config.yaml
encoder_arch: "poolformer"
model: "contrastive image-text model"
dataset: "drawn small creatures on textured ground"
train_examples: 203450
image_size: 64
crop_scale_min: 1
horizontal_flip: true
tokenizer: "word"
vocab_size: 35
loss: "sigmoid"
embed_dim: 128
encoder_norm: "layernorm_no_bias"
encoder_norm_position: "pre"
encoder_activation: "swiglu"
encoder_mlp_ratio: 2.67
encoder_parallel_block: false
encoder_inner_norm: false
encoder_patch_size: [4, 4]
encoder_conv_stem: false
encoder_depths: [5, 5, 5]
encoder_widths: [80, 160, 320]
text_encoder_causal: true
text_encoder_width: 128
text_encoder_layers: 10
text_encoder_norm: "rmsnorm"
text_encoder_norm_position: "pre"
text_encoder_activation: "squared_relu"
text_encoder_mlp_ratio: 4
text_encoder_head_dim: 48
text_encoder_fused_qkv: true
text_encoder_bias: "none"
text_encoder_qk_norm: false
text_encoder_parallel_block: false
text_encoder_dropout: 0.1
text_encoder_inner_norm: false
text_encoder_positions: "learned"
init: "lecun_normal"
residual_init: "none"
optimizer: "soap"
beta2: 0.95
lr: 0.0016
beta1: 0.9
shampoo_beta: 0.95
eps: 1e-08
precondition_frequency: 32
max_precond_dim: 1024
one_sided: false
adamw_lr_other_params: 0.0013
grad_clip: 5.0
magnitude_pruning: 0.5
steps: 15300
batch_size: 256
epochs: 19.3
lr_schedule: "cosine"
final_lr_fraction: 0.01
warmup_steps: 760
weight_decay: 0.1
adamw_weight_decay_other_params: 0.01
Rows from block 7 of the image encoder of a small contrastive image-text model, named by matrix and row number. Rows with one number belong to one neuron. Each number is 128 + 24 x the weight over its row's rms, rounded and kept within 0 to 255. All counts start at 0. Numbers have three digits each.
After each neuron's rows are labels from the 100 images, of 14848, where the neuron reaches its largest size: "top examples" is what is common among them. Only what is clearly more common there than usual is listed. The data: drawn small creatures on textured ground. In brackets: how many of the 100, against the usual share in percent.
# gate: MLP gate (encoder.blocks.7.mlp.gate.weight, 416x160), inputs 0-159
# fc1: MLP up (encoder.blocks.7.mlp.fc1.weight, 416x160), inputs 0-159
# fc2: MLP down (encoder.blocks.7.mlp.fc2.weight, 160x416, transposed), outputs 0-159

gate.321:079100108128134160101164128128128122128122097157144156181128128128128128176128153128128103128128128144068155081098092128138128111128071128128128153081183128181148128101103128087135128109128128125158149128128128128145128128161148122124128100128185128138125085086128142128128128074159128128128128096172128075084128165093128128046128104155128128131128151128103128128115128150093082128128128128128111124128128164128128128184157128128131128128068098090128142098128128128128128128128128
fc1.321:157093175128128128128128163128128128128085128127128128128080168141128128128128128071128148095128128128204128128128189128108128128128188128088128128162101128128089101093128073128106128128128128127171128156128075174128102121128128128128169078176128128146148128128128147138109157152128128128136128128143161137128146128184076100128128128128128168175128128139128114122147128099162127128128078114128128128128125083148108128065123143097128128122172168128128128128139148148175128128128083
fc2.321:111128128128128127128123109095112128089128124088123139128128137128095128099128107128128113101128176128085128100102085149138128100128156138128128109128146163128128128163128128128076086128089128128120128128174106128128173128194156128177117112128150128128128168099128205128152128079136174105128136128128128128128128128128106104128128128081071128128128120128103128128128092128123092112192099128128126142128172155128128163128128174091193088069128101128128129128132128068153128156128128
top examples: grey (51 vs 8.6); scaly (39 vs 16.9)

gate.362:128102128128128128128177082128176110107101093128128056169112128191128098151128149128128153128156177146063145128099137128128159128128128147128140090113159128110128128139084158128177128143157150101128128128128128128128183128111128059128128116147170100112089077104058128120128140111128110128153159186181118147128120130108153153128101128106128123142149128151128128160097128108128099128128156128128128099154128128128117106128128133108105193128128128105128109128128128126128107126105128
fc1.362:128128108170128153128128138116128129128072128128090128081108128213139113128172089128128122128128128154095128105109128128128075128107128128128088116105128128109105107164128141060128166128128148154142160134128128150128138181180163108128159116137128098109128076076093068128080102087128128094151128112155128128128128128088128128154098156161133128128146142153128128128094129159172076128128115128157151082128128146128128128115128128116128128146128128167128085142128128153128158128095128
fc2.362:167157151128128128170176128128128110120098164128130128128128128165113128128128128128121128093106145128128093128128106128128148128128191097077128106128128152128156142089106083128099095128161176128091163171165111105107138128128128204128128128128090128123128142128160128195128128105148124128128143128128128128153084128201116107128172128128128157128087188128101128113083113114066134128130128128080128152128160090128128116128128128133128122090128180173155128128128128128128110128128128
top examples: jellyfish (59 vs 8.6); scaly (46 vs 16.9)

gate.39:128169128151128128163128128089128079128095128152087151122125166182128128123051128128078131128128128085128118054128128119128128102128128128128090128098128128157106128128128128128128128106128128128128185148128128059128128146128128139128128128128128131106117090098089128109153128128128192128186098128097128126128128128144076128162104128126128128128128128117076196128087128128113137128096093182086128123128128128083128164128128067111136128128149128128121128163128132088135142128128128
fc1.39:106128176128128128128128128128194097144128088148128128100106141128144089128089128128128128108079158128128057128128128128108128126177128151110091177055170128128099128128167131128130128128128128127128128128111147102128195174128128149128128071088150116084128103141087128128160128128128150128128135128128128081128170177128128098128128154128128165128080119112128127113128128128116146094121128128128128166066128104113122143113128128128128128110167095077184128128128128128128159128128167
fc2.39:160151095128090120128128100106096128128124085128128088128092128128136151128128128128128098160128040128128116146128128171117177128128116128128128128128074120128130106128082103090128128128106087115128178099128144128102111108085116150128128142128103128128160128128128128128128128075072128128128128142128128128128128128128097128128128062076128092150171128128128128128128099128128091128128128120186128099128180128128158078090128128128128181156098161167110142128172174128166128103100128
top examples: scaly (41 vs 16.9); crab (38 vs 8.6); black (30 vs 8.3)

gate.153:109128078102096128128128102095128101104128122145128128128128128111167128128128166128128128128110105128128148165082188128109198128145138128094105148181202123128128095089155128128086100128109101159166157177158128128128155159072128128128138117128122091128097128147128071148189160089128128110128128128128128128103128128128128128119187128146150128128128125128128145128142158175128080080112128102128128185095128128128105128163152113128135101128125106128100128128133128157115128153128111
fc1.153:090128097128142128128145080161096128128096128101106119128128128128105128101101128128128128150162128128128147128128128128143162132128128174107128153084128144067076154128112179187128128101128148128109128093128128128124128095128128192098128128133128128144128174143128128128128128172128096102170128107128156159166147128057128128139103075109149161128128146148128128159137144140128159128128128175128128161128136172151128084099112146059157150153094128128128164128128093128128128192128128
fc2.153:128128128120128128128128128130128128128128116128128128128128128128128128160110128128128128109128128070128119128082128128103150143084155128093128128182128128128188062128192076128128097128060128128128128066096128173176128128048127160128128128128128088128128130128104128120094128097128128128128128194160128148058128090173082128100101128128128113128091106128128128128128128128128128167128128183128128128164128128128128107146128128145092128108147131101117172128152153116128128081128128
top examples: grey (66 vs 8.6); large (52 vs 25.7)

gate.318:128128124128128128165200128095128128141107128039128128114128128128128128128128128128128128137128128132137151114102103171128128128128091128128177167128137128128168128128128128099077152170128076128135128128081199116128128128128081128145082128097128108150128111099189090159135100128144128128128093128128128078071128105128117155128103129120128128131128128128128128128077118110128128128130128128143128142161128114128128128128085182128070128128141128134128128072162128067109185128128128
fc1.318:096128128128128128128070188128128128114128158128128096161128095128177165128117112128128128128128104113128128128107128089125128128128128128133128092109069128113091128128135128157128108118128143128128128097128062136128096111159128128099128133151176128128085147128056128148150128152102128103128128122128147150164186128155158131128128147128141128157083128158128128148163128128156128128103128164128128096128147117128163128080156098084192088128128128152128077142091128198152110082128109
fc2.318:107128177128128160128128075073087140128128160128128112128128159128110128106143163157128150153128128147138128137128172128128128128128128095128128163128113141128146092128146160128198128128109128128109088128119128124097128128137131137128156062106131162128184128128128128128153067150128172128141128128128128128128128143128128128130074128169088110128162080131128169128068128128128091087128154181145128128128128128140128096119160128083146102128095128159145050128128091128128128141186128
top examples: grey (70 vs 8.6); scaly (42 vs 16.9)

gate.74:156116128128128116128154128128152150170055115128104085128069081128128166128175128167128128136128142128128128093128128128128128188152105128089105128128090150128076128128135101128123128141128128160096145143128128048108128153062128153076128099128071128112139153128110128128128128128128128097169111128149111144128198112093128128128116107168103128174166143128128128128089128128090128128110128082128111128128128128145116101128106156140128150163128154160128151155154128119128140161128128
fc1.74:154128128124128158092128101099121091089128089128169128135171128128128165102132128079160128128128128142162128128128128128144119074128096128128128148151170128090156128163128153154128123128076128101128128128140128128165073148128128113163128128191170108143128113092123128084128128128097128144093128128081128114088128128138181108128128149100184128096086128128162128084167137168151162128116115140115128128128144128128161172128128144128199128128154128084128107128098092128155130103128099
fc2.74:110128128075128128128153121112180111073128185101128164128158185128128128128128128157128096148106129128111148128120128168130144128165163128128102128058108115143080156138111125175141128128144128128209165128175128128128118128171148120117130128111128128091174128128070144128178128128128128120128146128128128089128128128103128094128128128163128128108128128128076128128125128085128086128161085110128099141128152108162124148110128128128159110108128149128128128128180114128078150145079128
top examples: scaly (99 vs 16.9); blue (31 vs 8.5); crab (27 vs 8.6)

gate.163:128128128128128142128128128090128069128076128171128176128128162103082155128098128128085128081128164104122159117128160112128145131111145172128149128128128128082128102138114172136128091154128128101100147128128143128114186167128093092128091128120128121128085128128128090128149115128138093128128128075128177128182128128128119128104128128073128155166116154128110128128128119078128097103144128128113114112149099128128077108128128113128094183076128128128153154128128126099167149179140095
fc1.163:090128128069119128128099160179128128152128128096171128128128047128128128128080128128128170182128137128128128147132155133128128128089128128128121086128158090110074128171128036128065108128158138128128128128108144160128128070128128069128128136128128128128128162152128128128128151128128125111128128160128128110128093104128128128110128128128132100098128097128162128128128152128128101128111128120090123106128146112128141152087128128128217145156085128128080128128150128128104153114128128
fc2.163:080139149104128128128174158097126128128102128104103148128128128128128128128157140191151102128090128128128128133133128128128095128092142144128174169128107128061128151128128128098163130156119128128128128128100066112128128143173128128183128099128128128128157166160116128066153167128113188145120128128128128128128075115171100164128159128120117176096112111128110112128172100153198128128146128172128128093130092173128102128111088128128153128128115139128128114128128148162099128148137160
top examples: turtle (53 vs 8.5); snake (25 vs 8.2)

gate.8:084153128178128128134141128128154087093145168167128158080112128128128102128128151128190181128128209153128118128128094128128102128111108128128128130128128128138146128128162146128120167166159124128184128206128128128118141128128124128128080128128128128128128128128133110147125096146169128127091066128165129128128128128128190168128087112128101159139128152162072103101128097145124128128128128156060143135128073128128128128128128128096128128128157162128128153128144114128152128138152128
fc1.8:072128128128128128128128128128136128101128107105128120128128096128165128128157128128079057128128128143128157179109136113128095105128128128148110147110093179156128159166147128128128086114128106122128202128147128190128128164128128128149169128128128169108128074128128128128119075154128132128128128130128128157107128155128128128133162128128128128128128128128128128128107102128161151130143142128155174158114149128128219133128153078052160128128108128110124073159128152095112088128104128
fc2.8:167128170067128128096101158128128128128128128128128084158061152128128127128089128128162172128114172128128143128211128128108152128128140128128137128106128062110128161128128147128140132096128152176143128100077183118128128128128128128128128128128191128128178128128144128174091074157169128128106103128146118146128128128128128113101115128128128080108128128128128128128126178128129128128166128162157128145128104125128128128128145146128128171128128128128128229128128128128107109128140128
top examples: dotted (46 vs 16.5); starfish (34 vs 8.3)

gate.69:128095121128069128143128128128128128128128128082084092128128146147128128081096163158128072135140128128128128166128128144128174128128128128128128111096128128128128128128171162128134136128092128065103128166128128128066110160115161090177128128128194131128128128128128128128144139183128117128093192080128178109092128128066128128115128099150128049128128124135128140128093155128155128101128128128156128128128128128128128128128149128176128151109128086098128128128173082154128128128128134
fc1.69:185045093128128128128128096128126108095128128168128096180136146128128128128121087128071135113128128128166128128128099128128098128128128173098079136164156128172128098121128128128128085121128164169128158128128101128081128101128153109128128128128092164128128128097128128146128128128128128128128110177140110128187149160128128142162128189082134128128128085128128095100137099108121161154143161113148128128077128152135128128128186086128128119128128128163139085178128128146138128128099128
fc2.69:128128068086128128147128128098128157128128159125128082115159163128096165107128128182128128128128108128149166140128128129137128128128128098151141128128114128102128171196128128128160128170128128124128142128135128128153128087128128161128128128109144128113128083128128128117128095168102122142172110118106128107146175118042128128128167128187128157063128173128128099120128108128128092128169101128122128128128128128128128147124120128128110128135128098128079103206150128091145128091134195
top examples: jellyfish (98 vs 8.6); large (55 vs 25.7)

gate.173:128155128102109128128128128128128142160113128128112128128128128094104089092070128151128128113128128097128147096104128128168105131151119128128189128170117167128114128128128171128175103128128164128128183128128128128145077146152197128108174184128152128128091145109148110128171128128115128128119128128128111150128128128099128128124093128095113176128128128187082128147128098128128085128128128162128128128137128128073128178140128128128071128083152166114128128110128128065179103109128159
fc1.173:073137128128100128138128128128128108165128128143143065128143097128162129128121087128076128131162082128128116128160128128128128128128109099128097064155106121128128091084128120122128125128127128128097106128128101141106147139155096128136096113128113158152142119128128128096128128128128128128159110128187137128121128171128128104108224117128128083129128128143111128128170192128108146128128128091105128119119197171086145128128151128134128128106140155128156071143183128145100128101080128
fc2.173:128099128128152069139092165128128128128164128079102151161148132128128108128109150128128128128108128128171142128093128128135085128079128098128128141084154125074111166192128130132101150151072158156128128091083156109128102121128128128139116128099166079084128128167128110154082128128110111146128128128078093128128079086128128131132136133128188109128128128095128145128119089128128128128091128104128128126120101128154128163128124128098128141184128128113110118093105078128128093135095096
top examples: turtle (32 vs 8.5); white (30 vs 8.6); pink (25 vs 8.4)

gate.115:163038106128153099098149131155128090088139128128114156158144134175137161128082128121095104128128128114128128070159128128114128109144128128085128128167157128128128128128128128128145085128128128088128165149128099076128128078128151149128128092124128140128128101128152099146128139128174123107166115128128157170128128128142128128120103114074128103128095128128106157144109128098092128085150147128128128128128147151128109101128128184128109128128087128128109128143176128095210121179128150
fc1.115:144176185094128128128092160082128118128128107093128093092138128104102128114128098139128155138146067112106184156065128112156111128128128128152128103140086094139117184095128128128132128128172136155128138071092128170128111128127111140128128171128128096128080128128105128148145128165104085117086157143128113127128128114128074154150128150128128092092111128128128128128128128128128128149091192128122151064084109128128128148112128082128158128144128128109128128128128128128091146110128140
fc2.115:139147161122128128097085128128128104128088090128110155128105128099104092128128128128139204148128128112128101128139128162128105162128076128154128128128128113119128201110066128111128143128103103160091128128084128128128087157128128128128105128179094098128106128128106128128128071162128150148105122128103091128128128064128151156099128128128094118169128128079146128170128092074156163159117158128131128128134089159128128108128128128128128191128128128148128128128116088128081128156128128
top examples: jellyfish (100 vs 8.6); blue (36 vs 8.5); purple (26 vs 8)

gate.224:098128118128098128128146128116118166145088128128091128128128148169128087128115128127128113128128092128125107151137128128106128157128141128182154076128128138128091142088085186128128097082128128099124113141183128145128073160128128165128128128190128128128128128128063128128118128128128176096112114128165128084185114128122128128128128128128093128093108128128128128164167128128183128202128128090119157128128128128128143098116128128128128128167128128128128082128129128128202162082135128
fc1.224:075128128128078128128111115128230191128166128128128164149128167106115128128128102111098156150128128145128115128153093095158084128128128128095103113108128075128128112152072183105081128094104128128156098128153128128184128093095100128112128128161151128119100154155128136128131128128128128089092128124112128128145152160128128163119128170128128174093128128128128128128093160128128128180154128081128128120185128128128151111110128128122088128128093128128109128143128128151128135108128128
fc2.224:128074128128096100128128116182128110106151121128128149128128116108128128128128125081167100128128116152119128128128128179090128109098085166128172128128147128126128128128057128128087128128159128069128173128128128164128128128128128178117128128091128132108128128183128084128128098128125120128144090128128128128169128104162128106175062128128163128128091151128128166128118128128164135144128196075165134139128128141118171128128128091127128128094128122087154121125090128140174146104128170
top examples: plain (70 vs 16.7); white (60 vs 8.6); crab (48 vs 8.6)

gate.302:109160153128128128128148074128182098162128128128128078128102128128094128128162090128161128128128128102079128099128095128128128111160091170128204128128084197128128128118128174128195117122123128128136159161089112113128110128176163128072178109118161128112128128128128128128170167128128128128128128102128128128128128128128159134128128128128140128094041148147128128109128128128128122144098128113128128090128135128119128128128170128152094095124143123108184130081128128128151136128128149
fc1.302:128072153128128128094128128128154140097128098110128119127128128128080078128128150128166128128128128128128128104128128128154128128111128128092159128090137128142128128143110128128128128178128090101162128128146159128128143128128128128128128137180169124140128086150085128085128128146129096167128093146128128128128159128128152154164157128128128168128128128149160161128126122153074110122165106149182080064128094116154128068128111153100182128128128128205104195101108128090128128128142164
fc2.302:128109128128089128128128128128107128088128184183148147128133137128128086128128083132084128108128128127128149128128128088082150127093128128128128128201128128139158128080105106077113128128178128128128128144196155158151166128128139111155155112128155128128073135126159162128128121128120108128104128128128128190096153128128105128128128159095100128128079150128119128128128142101128098109048128128128128108128161173169084152128128163133140128112193128146128128128155128128128128128088128
top examples: turtle (45 vs 8.5); white (36 vs 8.6)

gate.246:128088128128196136128107122128128128128128144091128189111143128128117159128128077128093128151075128128119128144128163172128128147151191128111128128098128100128128095171128053128162114165128128128086165132128146084093103199128128128128128157128128128128128146156127146093155143105142153128128128128128128084128168033128160148118071128103128120109128128128128128128142128055142128107128093128121128167128128128128153128128128123128085128128128138144128109128128128150155128128128128
fc1.246:128128128152180109128128128078111145128160128159155122096104128128154089140177101170097116115128116159141128128128128128128128126156128160199115174128128150128128128125203128128128128128108148128128128102128128128159128128128064128128184160160161159098167128115096154128128128128091128128094159128149098090128128128128092128101128151128128128165155126146128119097147128128128089128074128210128128161128130128128159128128128091128128120128198104087133128128128157159110101128104133
fc2.246:147111128130166128128111140128156076067147128176170128147128128128128097128138128104135150115142128106128180128128128185165128128166154157128128128128186171095128170106128115128101152128116128128128085128168161128128147107140128128128128160128079128119104128089066128128148044173128109128128128128128158128128158143160128128128128128145167128084174128127128103185137121142157128128115126153116128171128128128128097114128122095128125128156128143088095157128142144114075160091128128
top examples: dotted (100 vs 16.5); large (74 vs 25.7); blue (31 vs 8.5); creature: turtle (27 vs 8.5)

gate.245:128128128157093101107186093128135120163128128128128128141063128163107128111107113128128079128113128143128128171128118128128128155203128128157128128128128164175128128055128165128128089087128112128117128161128099128128128128128128115104128118094060128089128120098095154128163087128128151128097187084060128128098128128147157078128170128097163128105128128112128117090101141128143091128086074136128128128128128128119128128149158128128128128128128156151143128114128128128167128128137128
fc1.245:151128096128128081146193128111128112108117128128128169128084128159210148128128128087123090079132177128090113128152128097128141128151128142117149070109128128101102108140174151099154128098157128128128097066203076128128128098128128106158128178128144137128128103157128128128128128125128128128128114128128103132183128128128128104128107128164128128136128143128168146128128128108128128128128164156161128128128075124164170128166154128144128128128167128093128128151142178128128128128128161
fc2.245:128128104128128128152157128128128128128140142128081128109128128128123128128065128085128123170094128128128128105087112140128150128128165128096128148128128158128128075128164128214134128096128128191146128128101063058128092142128128199128141128128103192072122128128128102128114128128128128115128128128143108173128100128128096098128128156125128128128148128128121128150097079128151128128168081128136106128128128128101104173128153166158139075102128140127105128086128139128129128128093149
top examples: grey (30 vs 8.6); dragonfly (25 vs 8.1)

gate.312:128128128128159181110173091149094128114078128128128158155128117128067128108128128128128128111128077128160128165128128084113092138136163128127128128128166156128104128128101128128108123167128158128128155087128128128128116099128128098059128128116100128180128050128088128203112128137106129100128128165148128157162128146128128115128100123128128089128104128150093128128185128128128096113157128128170128141130112172074128110128128118128128112128128128128128105128082128106090084128169123
fc1.312:101128106142108099128084128128128187117128188128099128128128128128128182128094128164147128153128116128128128097128128175153092128157128128174128128088128128128128128128155120149124128128128128128148128172128128145168128150176128128187128124129128128128113176128134128087128161128176114116128128128096128074097128128128128156128128100128140128147167163128128118130109203128147128128128128066054128160090128083128094128143128128128094153128085158128128128128128128128128111160055098
fc2.312:184128142128109128113128128128110100128133072128141082108128050128157145128111094147128110177106128138158098141128128141128128128077114128128128144150099128128128128154128128085141162137128128128128128173145117128128138104128128128128181113128128128128107128162128128128128128128128089086128161128128146128136128159139128082128068128128128095094128108122191142140128131128160128128163099128081128128060193166077157084117063128130128128128179128137128128128128086128128128128128079
top examples: marbled (41 vs 16.5); turtle (38 vs 8.5); yellow (36 vs 8.5)

gate.188:128162128128155124128095128169095128115128123128192128128143128128106174157128122148128128106128107172189128128128074162088128128145114128090179099146128128128128128128128128107128128128093118128132178173128128096128128128128148128128128128128077128142128128128143128094128128147150128161128128128141153128096140140128174141128173128128109128128095207128128128142133108128072128128128076128132128142128143086143146128128116167128071073175128128128069187128128128144128161080159093
fc1.188:128172074128128128128128170063181128128128182091156128128128128103142113087124128128158147128120070124128128128146128111097162122137134125128108037128128128195128103081128123098128128128128107128078128119142119128186151073128107108128088128128101128162128128132095103150152150128154128103128128128128152110128128144128103128125130093162128128099156095128128128179128128128128074159193128128128128128128153128153145128139128128091128128128128162162128128128128128128148086165128149
fc2.188:128090165105150128128184162128173156128128113154128170128128128161089159122128128171128090128128128174129155128073128128128108100128091128167128104128128159128128157101120128095128128064128128128128163128085148122163128128128200128128151187128128128128154173128094128128128128128128153128183144128128128128128129128115128197141179128128128128139128128090108146171128128128112077128126128152139128092128128128128094171128100128170128128128128128159128065128143128149073128159128127
top examples: plain (66 vs 16.7); teal (33 vs 8.3); starfish (30 vs 8.3)

gate.340:137078128128114128112128133128128136157128128128098187106128163086128078157146104105128128148081081123105128128115128142128184128086128128128128128128128128163128087128128141128128128156089128162097128166184128160099200128128144128064183173153101110128128128133128128181178125128096154128145175128161128135128109128160128145128128128128167148107128128128085128128128128128128128187128128128091128128128124128128128090125107143088128101128083102128128099095101131128128069128128128
fc1.340:168128128128087079128128115127093154128104128128128116159128100188128128117128105128128156128159169102164112128128154128102113101128153120089128128073154153128180128128097089128128096112149164128158154128108128128133142128088128128162075114128128128128128155131128128092128098086175128128149128128128190109115163128128128117107128128175103047110128128128156095145139128111128128051128089147169128128137152128128091146155160128132128128128096128131128128147128128097128128182128178
fc2.340:128128128133122128073195128080178128145121128128128128091147120128134128128128156128147109097128128128157131128128161090128128128128128138128128149133138128128128136128128128160162128101128134159128131170083128128128128132128102128128107128128141166102194088128128128130107175128128137114079075111128062083064119137063148166153128160123128128128194163088095128128128106128129128128111128128124158128147084115128128128128105128128128128149143166161098086128128165144157109195116098
top examples: turtle (38 vs 8.5); grey (35 vs 8.6)

gate.258:156085128090141145128128128128128128128128128128102201115128151123148128199128094128166134172091128128147164128115128098116128171128128121128128128128105166115128128191128128128088128128128087172128106128128128096128166128128193152122063109128128102131128148128128114128111128128087128155128128104128128169128128162164128128185083128093128128128149128128102102155128128107145128108111147141117058157128130128128128170100128128128089162087165128128069128089128128128128168103128128
fc1.258:148128143098128140083118173128128085128128128128128105128128064128089141086128128128128128159150084128128126088128128128128173128180171144130094152128128167128128128128128128152128128157128128180128128128153128128114128128128125128128156121128128128170157128128080128128146106128169074153155128128128128158099128128128093079128157128128098128128128134151161128128140058128117069128128084128154107095169128157146121188128099128085167148096128099128128128191128090084100128128162128
fc2.258:128128128128141086152128112128095128128128093128104155097128128171128112159128106101128091128128107115128146153128128128116162128113128117128134099110128062066057192150128128128090155090128128179175107128128128098128128128128156128081101155128128128128162128128128128128121128116127160128105151128119179191128111150125128128128064128095128180096128108142128121128126128128102089073150129128119146128148128119069128128119128086128146128156100128128090085081128128163128128128128166
top examples: marbled (37 vs 16.5); grey (29 vs 8.6); teal (26 vs 8.3)

gate.387:128163079109128128155162128149110075177128128128142080175128128128128141128128128177082128095128090128128128147089151114106128112147128169105128128185128080103172128128152085128147105128167128106128201128128151128128128158128128128128128169128128128128128166128096128103060128162128128128128128170091157166141128142167113128128128128128144128071166128185103128128147106128128166128128104085081128159139114160081128128128128128128128148128128152151128090128128128128128150105128128
fc1.387:063161128128128100128128167099105128128128094092128116128168078156128128163128128128128162128128149128100128128087128104128128156128128128086100103128128102128128128165128128100128128128128128128128128083153128128128141108101128163113128175128128094067128143100079128128158128128099140121128083202149141180157128128157113165128128128149098094086145152128093128091128128128144183128152128128128128157115079165100128128111183100128128185128162128128087128128128128128141159078128144
fc2.387:136087138128143154077172128128144128175087153138128169128128128128091128093089111128079124128111128085128128128109128128128099093118128128128128128158128158128183128128128128128154089117128128128128177128128128128128090135128128128168128128102128128128128169128092128128128147172148131094128128178128128128114128128167120128087185128128128161147101128148145150128160096139128128128128090128128174088128080195128152128128095128128128094128104128128027128158128128183128128154128170
top examples: scaly (68 vs 16.9); beetle (48 vs 8.6); grey (35 vs 8.6)

gate.191:094128111128128105128094128128145128128128128102166128128149128128149109072095128128094160128168077128118112117128068114083080128114121128145128116155106056149093128128128128128119143090116115128135128128186141136128146128098128128128141169096104128128191135172144095107128128128137128071102149117128127175141151128128144162092128168128148128128128128139180137163122128128140128166128128092128128120091128161128137069109151133128089128160128103082111169169128131181128128112161128
fc1.191:081109128167162139128154109128092159128128128121128156157142092128106081097128128128082128128158119128128128128128128128128085155160128099128165113141152128128128128128128128128091090119098176137100086152199138128128144181128128128125128128128099164128128160128120128128128149101144128112133108128164145130128099128156128128128152128128180153089128094128188128128171128160128128178171097084160154094128128149085128056128156128091128128119145089128152089128128145181128153128128128
fc2.191:129108128128093128151088116128128128128128128128128119150128128128188128128128128128128128165137147128128083102128086116128083128155104128103183133128172101100128117085128102128123162128093128128128128086102142151187128128085128165128119112172111128128098086144142128141128128097107128103105096075136111107128128128171134128128130175105103172128118114128208128125120128110128128128128172128087150109155176152128128117144128096089128118168128128104128128128090151128176128062183128
top examples: plain (99 vs 16.7); white (40 vs 8.6); crab (40 vs 8.6)

gate.107:101152128127128128164128151170128144128101128128149100056128153128165152182176087128159128115191144117128155100109196128128108121128128110179128128147128128128128152128140128169169128128151097128097103168120128148128128088128166103151128098128154126144112183128145128128128128128128128156128128128128128190128151115128108152147128070128128128071128117115100128128128128128128170128128156128204095128128109154128128128160128128128151138128100143111094153128128128163149091182128149
fc1.107:128112143117128128128128128128140144067128128128152128168117148152184128085083128159098145128128142153128139128158098089128159150163128128128201128128128139128102128128137128203170128128085128128128173128165128167166128192128154182111128169096128128109128128148128128128098128128136128090194128128128080098162128106128124128128102191176128162128128121138137083147108128159096128128145128123128128128110120128144128089128117128128123128128119159123138155147128075128147097158128115
fc2.107:128165128128128180091109188128159156128087128061128128128153128128117185128150128128128128163089128128128147154088128128165128162167184150128128128128128128128158128128128128189128128103128128128128128128161128128128119108120128107128097128146095128128128128172110128128128093149102128128128128128063159128128166128098184128128128128128128176128170128128072128151092128128128128139128086085128091109128128128140128185128175128128128128173128088104168088128155078128128128148096128
top examples: scaly (100 vs 16.9); white (48 vs 8.6); pink (39 vs 8.4)

gate.360:156154108128190128146095110128128151104128161128081150138145159157159128128128128128128128073162128128128128165128128136128160148128154159164183097151112120128128128128149128079128096128128180128121081128128151128148076128128128128128168114165128109161128147128128128128161114101101149093176118128128128160128128165128128128128076078128128128115077128128151128128176109187128128195160128116128125149108128128128200175128128128122128128106111128110093097128147128167128128128093128
fc1.360:117128102105149128172137096128145113128164152099128128063128128164093128153153128146139090152128140105088128128111128151168128095163145194181128139128128150128128074099128128128128128128128128128128128128128128121054152088128128134128093149128128086128105128128128128128128128128105128128140104165128128128073090128128089128149116128128206128113128128163128090128164128128181196128086153101125128128160102128115089128128160128128088105128128112159128128128128081128148128156167107
fc2.360:048163128128128168152128165128150126095098167096128097128128128166128128128128161128128128146128184129122099081128089128166156128128128156130128128090128128124128128128128148097173128128128167128088170128128157090128094128157128074142080128094128128126128136128128128128164177117128128108095173128128128128168128073147110128151114145110128128128155128081128081128128183128128149128134110128128128128155128128173166134153128126103077128128128128128128128133147157128070184151165130
top examples: plain (47 vs 16.7); butterfly (39 vs 8.2); brown (28 vs 8.4)

gate.165:128125128142128083161128116172144128127128112128106146128140173106128128084153128128128097144156091128128099135128128128128118128128128128196128128079128143128128128128128096152128104128128198195128182085184128119128128128109128167128128128128128128118191143158099163155073116128089128128128134146066175147182128158128112128128128128128152128128128111128151128128154128128128119128128155157110137177128149154101161113045128161128128101128109128128128192128128122116128128150128128
fc1.165:143128130135110116128128174166161128128128115147159109095166128128124128128163128084128074143146128147128111128128158128128128128128180128091128136141128128196128113131110128128104131128104152166132096148128089128128128176160178128159162120137128142128128178155083146128116128078128128128179158109128155128138093083128128118128098128128170128179152128194096134153128151087128128128086150128128128187150118146085128088128128128140128181128128128158128128128128115187111165158128128
fc2.165:128098086077086128106108128161142170128128123128128128128140093204128150128128161142093128115128128128128128128190096128128141193122100092168086128118128148128108128128103112128128139117165148107129128150128128192128128128128128128178127083128128128176097128128088128128128161128082104178128195122128163128128128110128137153202128128111128128128128128128128093128099128094128185128128128128128159128129128128127202128128123172128128161128171128128128128128128128149152128141128128
top examples: scaly (61 vs 16.9); large (52 vs 25.7); black (48 vs 8.3)

gate.306:128128144128128128128128164151128128128069069094169128111170128128128128177128097106128150058128061128159128106128128161140128128108099090128165101128128165166059128128128102181128128128128123128128097128159128128128105103128101101128159107135130128128150095128118128128128093128113114042128128128146128171128128147128128128128128128156138149128128118128169128106128128099128128141128128128099188141128191128128169128135082128133151128107148128128128128150128167151068128140083128
fc1.306:128152128113153123128066155128128160128128128170128130128145128109128128162128128133141164139096161143156128104128109113128179170102128108172128128135075099143155156124136089078082128107151146173128076128101176103114128159137128071153128128100128128089128128107128128102128147157147146128091067128144128128128128128128079200147128100128111149109128150085128128143128140115128111105119118115086128128128113128107079152099089162128128103102151115128128170131128128128104128128128192
fc2.306:161128128161128109109128128177128128089164128128089071128099128082093119162106149128129128128160135128084170192150100128156155163128128128128128128128157121128086128128158179076093128128128164109092128161128161107128185128080106128130128117155128107152128128128128120128128128128128191128128128128091128128128093126152128128146123159128128178167128069143189128128128128128128128162099139128184128128128128112128153143155128149128128094128128165084128128132128181128154128128128098
top examples: marbled (58 vs 16.5); black (40 vs 8.3)